config.yaml
dataset: "short English words printed on busy colour backdrops"
horizontal_flip: false
hidden_act: "silu"
channel_attention: "se"
eps: 1e-08
adamw_lr_other_params: 0.0015
max_steps: 4500
epochs: 6.4
Rows from block 9 of a small CTC image transcriber, named by matrix and row number. Rows with one number belong to one channel. Each number is 128 + 24 x the weight over its row's rms, rounded and kept within 0 to 255. All counts start at 0.
After each channel's rows are labels from the 100 images, of 14976, where the channel reaches its highest value: "responds to" is what is common among them. Only what is clearly more common there than usual is listed. The data: short English words printed on busy colour backdrops.
# convs1: grouped (16 groups) 3x3 conv (model.blocks.9.convs.1.weight, 128x8x3x3), inputs within the group 0-7, a 3x3 kernel for each
# convs2: expand pointwise conv (model.blocks.9.convs.2.weight, 128x128x1x1, transposed), outputs 0-42

convs1.29 [184 114 119 207  51 136 105 102 134 104 129 134 123 103 133 126 173 135 136 115 102 160 130 136 117 116 147 102 145 127 165 120 136 123 108 143 170 124 143 169  78 108 115  97 143  89 133 140 112 121 132 153 141 140 139 104 116  96 111 135 115 165 108 111 136 127 130 129 133 129 136 123]
convs2.29 [152 160 113 145 144 101 134 129 117  96 206 153 128 165 143 122 109 122 176 149 136 111 147  84 134 157 131 164 143 125 129 109  79 126 121 100 109 165  88 137 136 142 171]
responds to: the letter h; the letter s; the letter p; the letter u

convs1.93 [177 161 124 128 102 135 156  90 116 195 123 136 179  35 130 194 124 120 148 153 134 136  85 131 136 123  81 110 130 148 141 114 118 138 143 133 113 130 131 119 111 130 128 147 127 103  87 107 131 154 134  98 146 103 121 134 138 119 125 122 141 128 130 105 127 134 142 122 130 138 125 114]
convs2.93 [117 136 126 148 127 153 105 126 174 154 118 150  73 149 119 155 166 107 128 115 110 133 150 128 199 128 127 166 175 122 139 111 135  97 119 130 129 129 114 120  83 139 161]
responds to: the letter p

convs1.28 [109 113 128 117 148  83 115  95 131 118 114 151 128 130 104  95 143  83  97 122 139 150 134 129 141 105 119  94 116 143  87 144 117 115 123 112  58 107 105 182 163  86 184  82 118 149 132 117 124 124  98  88 129 144 108 120 141 137 106  94 106 148 118 127 128 109  98 154 124 124 130 122]
convs2.28 [ 86 102  74 131 128 155  99 126 131  89 147 182 154 139 133 110 121 108 128  86 133 116 157 173 147 152 124 137  85 151 137 124 156 134 119 130 115 115  93 125 128 122  98]
responds to: the letter h

convs1.116 [142 152 142 133 123 133  88 127 135 117 140 136  82 138 136 135 118 134  99  80 135 150 104 115 155 153 129  39 129 125 157 102 140 164 125 133 110 122 128  77 113 163 156 141 101 183 146 141 116 126 152  71 132 128  94  97 130 119 142 109 136 145 141 161 128 105 137 142 135 113 114 129]
convs2.116 [115 110 161 128 131 107 135 143 107 109  96 140 161 162 122 107 122 115  86 139 118  93  74 159 101 141 113 119 159 119  88 148 195 126 150 153 142 134 151 102 108 119 123]
responds to: the letter r; capitals

convs1.108 [119 171 112 123 123  72 141 166  86 120 123  97 105 135 126 121 123 100 121 126 151 166  60 150 139 127 139 167 130 142 101  74 141 140 137 180 140 139 118 122 141  95 101 135  87 147 124 128 124 143  96 121 103 147 136 122 125 124  92 194 125 127 150 103 117 126 132 143 112 121 130 114]
convs2.108 [108 146 104 135 137 112 158 107 154 151 140 161 168 126 155  90 134 161 124 155 140 128 144 143 148 143 139 129 146 143 122 155  94  68 130  80 126 152 134 104 128 131 144]
responds to: the letter c

convs1.53 [172 146 101 124  71 100 140 146  85 107 127 133 132 120 162 140 139 112 129 131  94 120 142 100 107 120  85  94 154 139  97 125 127 112 103 122 118 112  89 135 123 133 121 102 116 144 107  85 150 147 108  65 106 106 101 156 108  98 179 165 131  99 105 126 125 128 130 149 104 144 118 150]
convs2.53 [133  93 114 140 106 169 121 174 125  93 142 129 112 149 126 146 116  97 113 130 146 129 112 118 155 136 128  64 132  97 160  83 169 136  95  81 129 156 140 129 122 118 149]
responds to: the letter o; the letter n; the letter m

convs1.100 [ 78 133 106  91 146 103  71  94 119 124 118 176 126  84 145 135 137 163 112 140 151 115 115  68 122 152 133 122 123 101 142 147 130 131 134  85 121 122 168 109 125 125 116 142 129 141 132 129  68 118 126 132 139 126 150 142 134 120  89 145 127 128 150 142 124  76 124  82 134 113 115 172]
convs2.100 [110 109 126 137 123 109 134 145 134  88 169 115 159 108 121 137  87 130 159 163  96 176  84  96 118 111 107 124 108 143 107 139 133 127 166  89 159 160  75 179 143  65 109]
responds to: the letter s

convs1.71 [124 105 106  94 126 153 124 121 133 122 124  88 122 221  84 146 122  72 108 114 130 102 118 118 138 123 131 136 109 163 146  96 141 124 114 162 102 105  97 130 135 122 131 125 118 151 117 125 127  99 143 152 137 113 107 159 123 106 101 119 124 153 105 123 138 143 157  73 156 122 110 175]
convs2.71 [ 94 123 146 138 133 116  68 156 116 126 100 129 130 141 133 145 116 121 115 149 167 113  96 137 115 125 172 133  79  99 132 137 147 135  96 115 141 130 161 113 161 136 153]
responds to: the letter e; the letter n

convs1.63 [191  88 142 131 102 144  94 119 144 173 145  90 149  83 140 111 117 139 143  81 125 124 114 152  97 147 139  76 130 134 114 133 108 136 125 146  92 136 126 123 123 138 134 126 134 102 142 133 145 141 133 137 127 120 156 147 120 148  60 107 164  86 116 169 109 111 101 124 133 121 109 165]
convs2.63 [126 115 121 125 138 113 104 123 122 129 105  72 117 143 125  90 123 153 137 121 146 119  84 136  80 147 151 131 121 134 113 117 121  91 156 172 108 107 137 127  86 161 105]
responds to: the letter p

convs1.115 [112 138 102 129 100 148 154 115  90 140 104 124 127 143 124 142 131 101 112 139  93 121 116 141 130 127 121 109 102 117 174 165 104  76 141 115 101 124 113 144 176  82 106 144  68 132 125  90 114 148 119 159 134  95 122  94 120 148 146  92 109 126 121 115 137 153 108  78 134  98 135 176]
convs2.115 [146 151 112 116  99 178 114 147 134 115 137 134 153 101 139 132 123 106 120 147 116 196 117 124 128 121  81 127 118 139 123 129  99 137  58 109 138 125  84 102 135 118  98]
responds to: the letter s

convs1.10 [119 131 121 143 135 125 158 120 129 113  99 130  97 122 154  92 142 133 121 125 123 144 146 127 168 134 123  89 128 130 145 129 109 128 144 121 220 141 113 150 109 124  40 102 114 117  83 137 104 143 157 150 145 123 129 135 140 133 131 121 116 121 104 186 157 138 104  89 129 111 147 126]
convs2.10 [126  99 139 152 130 143 144 101 147 137 185  83 158 140 125  62 141 122 143 143 171 135 114  99  60 148 109 137 118 122 115 145 130 125 143  95 192 137 132 108 109 103 108]
responds to: the letter t

convs1.33 [130 160 136  82 153 144 118 120 162 107 130 124 128 112 127 169 132  92 119 122 143 182  41 125 192 153 121 116 139 172  93 109 114 147 114 144 114 147 130 129 164 124  88 121 120 149 126 127 165  83 125 165 126 124 160 127 120 122 141 123  99 123 129 118 115 136 136 127 121 153 118 119]
convs2.33 [118 112 107 148 146 143 119 129 115 125 145 145  99 135 127 103 160 148 159 115 117 105  84 138 105 101 122 153 105 128 130 155 138 137 164 138  49 162 112 127 154 122 185]
responds to: the letter s; the letter y

convs1.83 [ 96 120 138  96 154 131 125 133 123 118 140 133 106 129 114 124 116 105 135 128 152 114  90 124 147 146 154 150 116 110 130 164  98 133 154  94 120 111 112 157 160  72 111 177 116 128 152 119 134 133  89 134 125 105 124 143 165 139  48 133 136 143 175 134 110  78 143 129 103 149 103  89]
convs2.83 [154 149 138 108 143 153 111 132 134 102 108 129 122 140 125 150 136 143 157 172  87 112 130 109 146  92 125 135 125 109 139 100 116 121 101 129 129  92 120 144 125  92 121]
responds to: the letter c; the letter b

convs1.97 [ 66 136 109  84 148 105  59  95 113 108  93 134 138 124 139 142 131 146 119 137 156  85  96 113 132 136  82 123 149  91 113 102 126 142 151 105  99 120 131 117 138 129  99 123 136 131 135 112  85 133 137 128 112 145 151 146 111 129  80 141 145 125 144 140 134  78 147  93 140 106 137 167]
convs2.97 [118 124 127 123 119  81 139 156 129 104 184 103 164 121 101 125  99 151 156 156  87 131  87 112 126 119 143 122 110 152  99 137 121 120 170  89 155 133  96 177 150 109 105]
responds to: the letter s

convs1.60 [117 127 136 124 121 136 159 117 153 130 120  98 162  64 148 213  88 111 141 104 116 132  94 156 156 105 154 130 152 141 121 152 149 103  99 100 119 152 157 118 114 129 105 130 120 152 146 149 145 146 125 115 128 150  80 102  95 123 141 121 125 112 110 119 157 112 156  77 127 133 135 147]
convs2.60 [118  74 136 122  91  96 108 112 149 122  83 114 118 205 158 124 128 129 105 126 124  98 100 146 126 147 146 139 165 110  88  97 120 103 132  83 188  92 151 103  93 117 136]
responds to: the letter e; capitals

convs1.24 [ 70 108 146  99 172 143  85 140 136 153 119 146 142  87 145 168 146 138 106 130 133 111 111 122 128 127 145 135 120  94 120 134 148 139 126 149 107 119 191  88 161 159  91 129 118 161 144 153 137  93 126 127 139 134 150  83 126 102  89 130 143 116 109 157 103  99  99 109 136 144 111  99]
convs2.24 [161 133 118 140 125 110 185  90  85 149 140  96 120 152 107 147 123 187 101 146 122 103 152 141 156 139 169 142 159 117 106 134 116 150 130 121 143 108 174 128  77 137 142]
responds to: the letter k; the letter h

convs1.43 [ 93 120 106 118 139 111 221  84 115  82 137 103 122 106 143 181 133 144 133 113 152 130 133  88 119 142  87 132 112 145 127 134 103  96 119 120 125 139 130 125 150 102  84 127 101 118  96 103 128 150 103  98 151 106 119 139 123 125 134 104 101 118  98 126 150 128 120  89 137 104 109 149]
convs2.43 [104 111 101 116 118 122 142 155 118 150 124 174 133 137 101  60 152 162 110  98 153 108 114 125 118 100 120 136  84 140 158 135  99 127 103 105 114 127 143  95 174 139 150]
responds to: the letter u

convs1.111 [105 123 113 108 141 122 136 151  70 129 166  74 137 125  81  89 115 106 130 123 106 136 106 131 106 142 149 125 131 159 138  82 157 163 106 105 141 134 100 138 119  94 102 143 116 131 137 144 147 116  46 142 147 147 134 147 162 127  93 151 131 110 152  86 121 120 142 144 113 136 124 114]
convs2.111 [126 116 102 115 131 109 170 129 125 159 155 108 156 125 148 122 144 173 134  89 130 102 138 149 141 129  98 102 131 126 104 169 127  91 128 103 101 123 140 132 133 129 158]
responds to: the letter c

convs1.113 [124 142 119 140 140 112  92 146 116 134 144 117  93 138 137 129 128 137  82 137 122 174  50 136 195 129 111  94 158 118  98  77 133 182 113 142 148 132 118 106 140 118 112 118 137 162 116  97 130 145 132  77 118 150 114 112 142 106  91 131 147 150 129 117 154  98 134 126 128 132 118 131]
convs2.113 [109 162 144 123 141 154 123 145 140 121 123 163 149 118 137 108 109 124  86 138 129 139 122 154 103 164 111 100 192 127  83 123 184  91 135 158 134 120 122  99 127 108 116]
responds to: the letter r; capitals

convs1.81 [145 121  96 168 131  91 122 119 116 135 126 101 133 114 118 124 149 101 134 141 135 135 131 140 121 127 138 105 144 108 141 170 111 130 125  78 147 109 141 127 193  94 123 120 110 130 176  81 135 115  96 115 141  95 151 111 182 130  95  90 156 108 152 110 124 104 150 161 108 125 103  77]
convs2.81 [102 134 134 131 128 179  86 120 143  93 116 146 154 140 118 127  93 138 147 159 129 102 131 161 128 119 149 154 118 141 131 102 141 122 100 134 125 132  67 156 113  91  93]
responds to: the letter n; the letter r

convs1.61 [116 143 121 156 110 131 149 137 127 141 149 113 135  50 130 157 153 124 159 133 102 189  76 126 164 159 113 109 153 133  76 156 131 113 115 138 117 127 136  83 141 135 121 131 101  82 152 122  81 133 104  86 142 143 115 135 128 123 125 132 128 128 123 157 112 122 140  87 149 119 103 137]
convs2.61 [115 141 143 101 110 115  87 138 144 104  76 119 137 177 148 122 116 133 119 110 155 132  97 121 115 178  86 111 136 135 145 127  95 114  72 103 156 125 121 127  82 154 122]
responds to: the letter p

convs1.22 [140  95 136 115 107 136 137 142 117 119 142 107 138 136  95 108 172 112 168 117  98 128  49 185 114 139 181 141 121 146 148 130  82 114 122 114 125 123 141 144 161 139 123 105 103 128 165 133 135 106 172 110 110 121 145 102 103 131 108 144 108 149 152 157 122 133 132  90 131  88 156 123]
convs2.22 [106 101 125 102 103  63 122  93 112 150 104 143 130 113 125 131 153 151 161  74 144 135 113 151 129 133 153 135  83 140 136 165 127 139 146  87  96 120 158 109 140 142 124]
responds to: the letter i; the letter h

convs1.78 [112 118 134 122 124 152 116 138 113 105 145  85 110 173 100 146  91 122 123 130 125 125 136 144 121 136  95 111 151 121 119 153 124 114 113 126 149  81 169 142 111 127  89 159  92 137 131 117 139 104 118 131 130 130 104 135 118 117 155 122 131  95 132  76 189  96 126  77 141 188  93 168]
convs2.78 [ 72 133 122 139 134 125 131 146 100 155 145 113 159 108 113 100 116 174  78 105 165 138 156 142 138 140 146 115 141 174 105 131  96 141 137 126 142 124 148 103 163 133  94]
responds to: the letter r; the letter h

convs1.69 [171 126  91 137 108  98  83 134 147  93 152 143 158  74 127 117 110 174 149 117 130 173 121  63 105 109 164 122 116 125 129 182 128 130 118 115 144 104 137 122 125 113 121 153 119 126 153  98 134 140 126 123 126  95 106 156 100 143 104 127 151  95 117 112 108 135 140 133 157 130 137  78]
convs2.69 [127 124  94 160 102 135 140 125  95 154 113 119  96 136 106 139 111 127 124 105 126 130 135 160 147 149 129 131 111 105  92  85 105 150 158 114 118 128 159 100 135 137 141]
responds to: the letter w

convs1.121 [211 161 142 128  92 135  98 108 101 114 100 128 112 129 125 139 154 145 122 140 138 149 101 137 145 115 146  87 118 155 141 140 109 140 139 126 113 170 134 145 124 116 141 102 112  98  89 123 102 178 139 109 160 163 134 145 128 112 101 136 120 118 104 120  90 125 112 186 143  86 146 118]
convs2.121 [ 97 145 117 125  78 113  99 161 120 144 101 164 150 175  97 126 102 116  87 116 131 116 136 157 137 134 130  79  98  85 156 128 107 107 139 143 147 151 148 126 155 150 121]
responds to: the letter o

convs1.84 [103 155 199 136  57 187 126  87  99 128 106 110 140 120 122 122 137 151 135 141 127 132 142 109 135 135 134 116 136 120 135 135 191 124  96 107 139 111 103 119 104 154 137 118 116 104 155 135 144 109 142 141 110 114 116 117 117 111 170  95 150 113 111 118 113 162 114 106 132 164 130  85]
convs2.84 [157  83 115 120 149  70 128 124  98 161 135 174 136 123 136 133 108 118 109 138 140 119 107 140 131 165  81 126 116 113 126 131 131 121 137 114 136 120 170 133 182 142 107]
responds to: the letter k

convs1.112 [131 152 140 127 146  86 113 143 110 125 140 138 120 135 139 105 149 128  92 156 143 126 131 106 116 117 164  45 141 147 104 191 138  61 160 151  79 129 119 119 159 146 110  98 117 134 128 151 110 100  85 159 145 143 132 105 136 131 113 115  90 128 128 120 139 118 121 139 116 140 122 107]
convs2.112 [121 119 144 103 106 146  84 137 135 106 120 102 152 120 155 125 149 140 141 108 118 116 117  94 116 140 109 149 165 119  85 141  75 139 155 173 142 143  94 129  80 137 135]
responds to: the letter e; the letter n

convs1.99 [ 52 152 122 179  60 157 187  79 150 135 130 126 152 112 133 137 131 118 118 148 104 120 143 103  95 127 137 136 127 123 126 153 109 106 133  97 152 122 132 164  61 131 129 147 132 109 119 138 107 130 105  87 152 138 111 138 134 135 129 138 106 129 141 146 134 144 105 117 140 117 139 140]
convs2.99 [103 167 136 158 170 159 141 132 145 121  81 126 104 181 126 157 101 117 121 130 109 145 123 141 128 155 126 146 140 111 174 124 152 120 139 108 135 135 123 125 115  91 166]
responds to: the letter r; the letter e; capitals

convs1.21 [120 119 102 133 111 100 103 140  96 120 110 132 100 160 136 145 114 150 113 124  76 120 184 110  87 151 140 113 154 117  87 130 146 119 114 157 128 105 106 124 131 117 134 138 168 106 164 108 142 170 126 144 143 157  96 189 154 120  91 117  79 133  92 132 133  97 137 127 109 101 148 132]
convs2.21 [ 94 157 122 134 131 151 126 102 144 143 114 123 136 144 122 105 127 117 103 115 144 122 133 140 139 140  84 122 137 180 131 135 129 122 115 165 129 137 129 146 150 116  70]
responds to: the letter h

convs1.1 [107 116 119 112 126 101 138 118 132 153 129 102  90 161 149  67 123 115  68  94 123 149 116 139 214 165 110  98  88 109 165 145 119 136 136 140 126 117 139 111 136 121  99 111 127 156 112 158 162 150  92 108 100 122 154  91 129 115 158 108 141 131 127 133 139 117 127 117 134 137 121 120]
convs2.1 [142 128 157  96  87 122 120 156 114  99 144 179 154 135 153 150 117 123 120 150 124 113 178 189 134 159 160 132 126  67 152 142 122 165 130 157 132 143 133 111 141 123 138]
responds to: the letter a

convs1.103 [ 88 146 134  80 166 133  73 109 148 124 135 140 123  99 167 130 146 124 141 141  93 103  98 126 140 141 104 179 102 127 132 120 118 129 137  95 114 143 156 119 116 129 143 161 114 102 106 103 138 116 130 198 132 113 133 115 148 125 140 133 114 116 147 142 109 103 142  62 159 143 111 171]
convs2.103 [130 138 105 138 123 110 132 136 125 129 131 132 150 103 102 141 138 139  89 122 113 179 125 118 129  99 125 115 120 133 120 123 151 122 162 129 142 197 114 147 106  97 145]
responds to: the letter s; the letter m

convs1.127 [138 127 104 136 130 117 156 113 113 139 157 114 100 117 129 132 151 144 148 158 117 112  92 118 146 111 125 114 126  85 120 155 104 151 156 102 134 135  99 142 183  90 151 130  49 106 145 130  97 146 120  94 122 103 126 107  80 150 164 114 118 101  63 116 140 135 121 150 118 128 126 107]
convs2.127 [132 124 124  90 142 110 129 125 158 135 105  99 154 134 137 121 160 127 117 149 132  93 157 121  92  98 140 113 150 147 115 104 150  91  79 105 136 166 116 121 103 129 158]
responds to: the letter o; the letter p

convs1.126 [113 135 104 142 145 114 124 122 119 140 150 116 135 136  77 106 142 116 122 146 126 123 144  94 119 148 110  91 118  98 159 146 126 113 136 166 138 136 117  91  89 116 137 126 110 105 143 175  81 115 131 106 153 158  93 102 112 146 163 128  96 110  87  95 173 170 105 106 154  95 126 175]
convs2.126 [127 107  87 117 115 158 151 105 154 121 100 141 116 149 147 172 145 118 175 130 106 139 103 132 120 154  57 146 100 103 146 115 146 115 119 125 139 135 107 129 127 165 154]
responds to: the letter l; the letter m

convs1.9 [105 120 124 136 144 113 140  90 167 162 127  94 115 113 138  82 112 125 111 117 126 139 130 122 145 171 128 118 118  93 105 160 133 113  99 109 156 102  96 190 125  92 145 127  72 146 160 150 109 117  89 166 121 107 152 125 127 179 123 106 124 108  94 111 138  94 121 134 122  94 134 119]
convs2.9 [133 101 141 121 116 103 146 159 112 107 148 112 115 169 164 113 140 121 123 138 120 132 122 124  71 146  71 140 108 117  91  98 160 109  94 129 127 152  87  88 122 126 120]
responds to: the letter d; small letters

convs1.122 [133 102 119 118 157 112 126 125 104 146 133 120 133  83 162 158 120 136 130 166 141 110 111 113 125 151 139 132 122 163 120  99 130 103 160 118  88 135  87 127 158  80 123 115  79 171 130  77 155  78 137 126 128 123 106 108 130 154 139 100 109  99 103 170 134 125 160 108  99 125 161  99]
convs2.122 [133 136 119 128 161 124 182  99 119 143 131 133 100 117 136  88 145 139 123 123 114 106 117 110 123 130 132 103 151 135  98 150 132 136  92 131 101 132 111 114 137 136 146]
responds to: the letter w

convs1.4 [107  95 136  94 197 137 118 116 100 120 138 150 117 130 119 128 115 118  75 115 135 151 155 121 122 122 110 181 100 109 143  96 103  76 138 144 130 141 128 154  87 110 132 103 177 119 135 150 111 120 148 114 119 128 107 129 129 143 124 114 150 101 133  71 126 126 126  97 151 187 147 120]
convs2.4 [135 114 108 126 156 114 121 131 125 127 171  95 113 162 137 160 130 128  81 118 147  95 167 145 121 141 144 141 185 108 124 123  88 106 141  89  65 114 161 137 111 136 154]
responds to: the letter i; the letter h; the letter t

convs1.62 [158 103 134 140 169 103 128 117 126 131 167 100 101 141 126 137  75 114 130 152  87 106 179 133  98  85 160 132  89 142 140 162 124 132 133 117  93 147 133 116 113 136 148 131 138  93 110 175 124  90 138 183 118 115 119 120 137 140 169 114 100 100 146 118 122 109  78 138 124 133 141 126]
convs2.62 [106 132  97 134 135 125 127 126 160 151 133 156 132 104 147 141 125 136  96 134 167 118  74 143 128 126 148 114 161 133 140 142 117 115 127 167 164 113 152 112 109  82  90]
responds to: the letter p

convs1.86 [127 128 215 153  46 128 151  96 103 145 108 102 120 151 120 119 134 146 136 153  98 133 152 125 133 152 121 120 141 167 133 107 149 116 119 112 141 122 117 151  89 154 123  94 162 115 135 142 147 104 123 121 124 120 118 105 120 122 129 119 144 112 116 122  98 163 142 134  68 160 107 118]
convs2.86 [146  96  99 129 145 131 143 116 107 151 163 179 131 129 138 121 145 117 126 124 119 124 134 149 134 181 137 130 130 122 127 103 126 122 119 110 156 102 131 130 174 140 116]
responds to: the letter i; the letter k; the letter n

convs1.17 [130  94 167 163  91 117 108 205  99 134 155 121 116 141 104 127 138 130 121 119  80 153 114  84 119 114  75 124 129 124 124 134 165 126  91 115 143 125 106 129 159  94 138 126 135 148 155 121 130 155  55 118 167 102 155 129 125 109 124 119 147 126 127 147 104 129 133 148 115 110 123 130]
convs2.17 [114  99 123 139 129 191 157 114 124 154 133 112 108 107 126 102 139 151 125 160 105 101 136 142 121 136 163 136 110 120 110 102 148 140 101 100 120 123  80 123 130 125 119]
responds to: the letter w

convs1.114 [116 132 119 127 141 109 122 167 138  92 139 156 130 143 143 131 132 139  65 139 148  88 160 169 141 152 160  44 122 178 134 184 134 127 139 130  75 110 138 135 159 134 129 122 136 160 120 127 136 121 143 141 125 162  92 117 119 130 142 126 102 119 115 147 156  99 140 116 114 152 135 133]
convs2.114 [146 144 135 113  91 118 113 136 124 139 144  86 144 157 129 142 138 145 118 107 109 112 105 101 128  68 127 150 163 114  49 136 128 113 159 182 147 160 111 149 103 128 140]
responds to: the letter t; the letter e

convs1.5 [124 172 113 157  97 130 122 105 138  81 169 113 115 154 113 139  88 118 212 121 106 194 108 119  90 138 105 106 144 124 122 116 129  93 117 109 104 118 132 109 138 145 114 130 133 158 126 130 155 116 147 126 118 127 157 130 127 126 109 147  87 119 153 173 132 138 175 129 113 119 117 123]
convs2.5 [100 133 128 131 121 123  96 137 120  77 130 179 143 167 130 154 132 102 104 150 150  98 191 190 150 119 167 132 112 104 103 131 142 131 131 115 144 141 119 145 115 144 135]
responds to: the letter a

convs1.80 [189 148  64  91  95 124 106 145 186 131 143 118 125 104  98 163 151 114 150 106 103 125 139 139 125 139 132 111 119 126 145 137 103  80 141 160 122 118 123 137  84 132 111 130 125 111  96 131 106 152 138  86 138 117 111  97 137 101 131 148  98 141 116 111 135 103 101 112 152 109  98 170]
convs2.80 [120 159 118 143 146 138  92 129 112 172 142 166 154 130 137 120 113 137  96 113 176 116 138 157 160 168 129 115 114 103 122 130 128 137 168 156 131 168 145 136 154 142 118]
responds to: the letter r; the letter h

convs1.11 [109 139 118 113 154 116 139 114 137 141 111 128 132 118 157  84 115 134  94 132 146  94 136 128 149 150 132 132 120  98 128 115 124 117 132  98 150 107 115 167  53 169 190 134 146 130 119 154  94 109 166  65 156 142 114 135 119 125 118 142 126 115 120 164 122 118 141  71 128 162 124 140]
convs2.11 [111 148  95 150 174 141 146 103 124 105 175 153 153 153 121 103 178 172 159 111 165 153 143  99  92 138  72 151 116 137 165 132 144 146 121 124 158 121 125  91 142 143 134]
responds to: the letter t; the letter e

convs1.13 [135 129  85 120 181 112 122 131  89 127 120 138  88 110 124 140 134  91 134 124 106 141 120 127 144 102 133 110 127 120 143 137 158 108 117 156 124 129 138  88  97 162 109 123 178 127 120 159 140 114 164 151  98 139 118 109 124  99 160 126 119  88 140 139 148  97 156  62 168  90 136 169]
convs2.13 [ 92 118  99 121 160 135 153 130 149 105 136 125 139 149 112 156 135 135 165 109 151 178 142 125 133 108 147 128 171 151 126 227 122 116 147 112 125 102 124 134 116 171  99]
responds to: the letter l

convs1.70 [111  99 145  75 138  95 101 122 113 122 127 119 125  61 178 178 160 156 137 117 107 119 128 134 100 136  85 154 145 107 130 109 138 144 127 131 103 122  98 122 119  94 125 132  69 146 132 119 116 155 117 142 118 131 107  96 148  81 163 155 110 147 110 133 133 132 158 131 103 120 139  91]
convs2.70 [120 139 109 105 163  87 108 144 140 126 108 124 118 146 111 138 100 128 135 118 117 124 111 169 119  78 132 121 142  99 113 110 147  97 167  95 158 124 132  96 139  77 130]
responds to: the letter e; the letter p

convs1.26 [104 103  91 117 149 123 101 104 155 116  88 162  99 116 144 150 139 115 112 111 151 130 104 166 117 125 124 107 108 117 114 130 142 122 139 146 142 128 144 164  83 231 127 131  82 120 113 143 110 120 147 151 122 152 106 135  96 121 129  98 109 111 169 115 121 110 116 107 150 130 143 156]
convs2.26 [143 167 130 119 144  96 143 134  70 114 172 150 133 142 104 142 122 149  73 123 141 126 136 137 108 129 114 116 112  99 117  70 144 136 121 132 132 122 147  93 100 127 142]
responds to: the letter k; the letter h

convs1.95 [ 96 108 167 139 146 112 118 138  91 194 128 138 154 126 123  81 107  87 141  80 146 135 111  92 103 178 143 100 122 111 156 174 156 117 115 114 152 109 122 133 142 130 133 128 128 117 120 116 161 172 108 126 157 151 139 118 107 138 143 115 109 116 122  89 163 105 138 147  86 139 131 124]
convs2.95 [108 126 160 146  92 126 100 104 140 125 122 145  88 136 128 163 112 109 146 145  83 136 139 157 159 125 158 149 149 149 125 141 129 147 145 151 139 139 143 149 129 104 126]
responds to: the letter p; capitals

convs1.18 [121  99 134 136 124 141 154  89 126 111 143 176 148 123 121 160 155 151  84 122 112 104 174 142  92  75 161 109  77 103 136 112 137 121  99 107  85 155 136 109 143 120 149 119 161 128 141 131 107 133 149 151 156 152 110 115 156 105  96 148  76 139 119  96 116 135 130 103 118 119 114 156]
convs2.18 [ 93 134 122 119 143  84 151 141 135 144 128 125 163 216  97 127 120 129 145 118 134 126  99 145 133 125 152 130 120 128 152 130 121 130 158 104 125 154 136 112 160 164 143]
responds to: the letter n; first letter capital; the letter m

convs1.48 [146 109 111 167  85  99 124 173 120 117 118  87 156 153 129 117 128  96 119 141 111 109 157 120 138 150 105  98 150 161  96 138 125 145 105 119 126 149  98 170 122  84 142 136  98 152 133 102 116 161  79 127 126  97 161 136 152 115 124 109 114 132  93 147 141 116 153  70 123 101 160 125]
convs2.48 [139 107 113 115 121 132 116 146 127 138  78 126 121 163 144 105  87 110 145 140 135 118  74 104 127 107 170  84  62  99 127  91 145 121  93 121 132 148 141 157 150 142 164]
responds to: the letter o; the letter n; the letter m; the letter w

convs1.94 [150 106 157 114 100  76 150 148 139 159 138  96 154  93 157  94 127 133 124  90 116 152 100 127 141 147 163 110 153 125 126 166 138  84 125 131 146 129 122 114 150 146  99 113 135 105 110 129 111 139 141 109 140 111 106 155 124 144 160 117  81 124 134  94  82  98 114 120 123 193 141 165]
convs2.94 [109 183  69 158 121  99  90 113 134 114 127  82 117 114 102 152 128  97 137 156 124 155 124 142 146  92 151 158 139 115  99 148 166 134 128 136 129 144 149 139 145  89 145]
responds to: the letter s; the letter g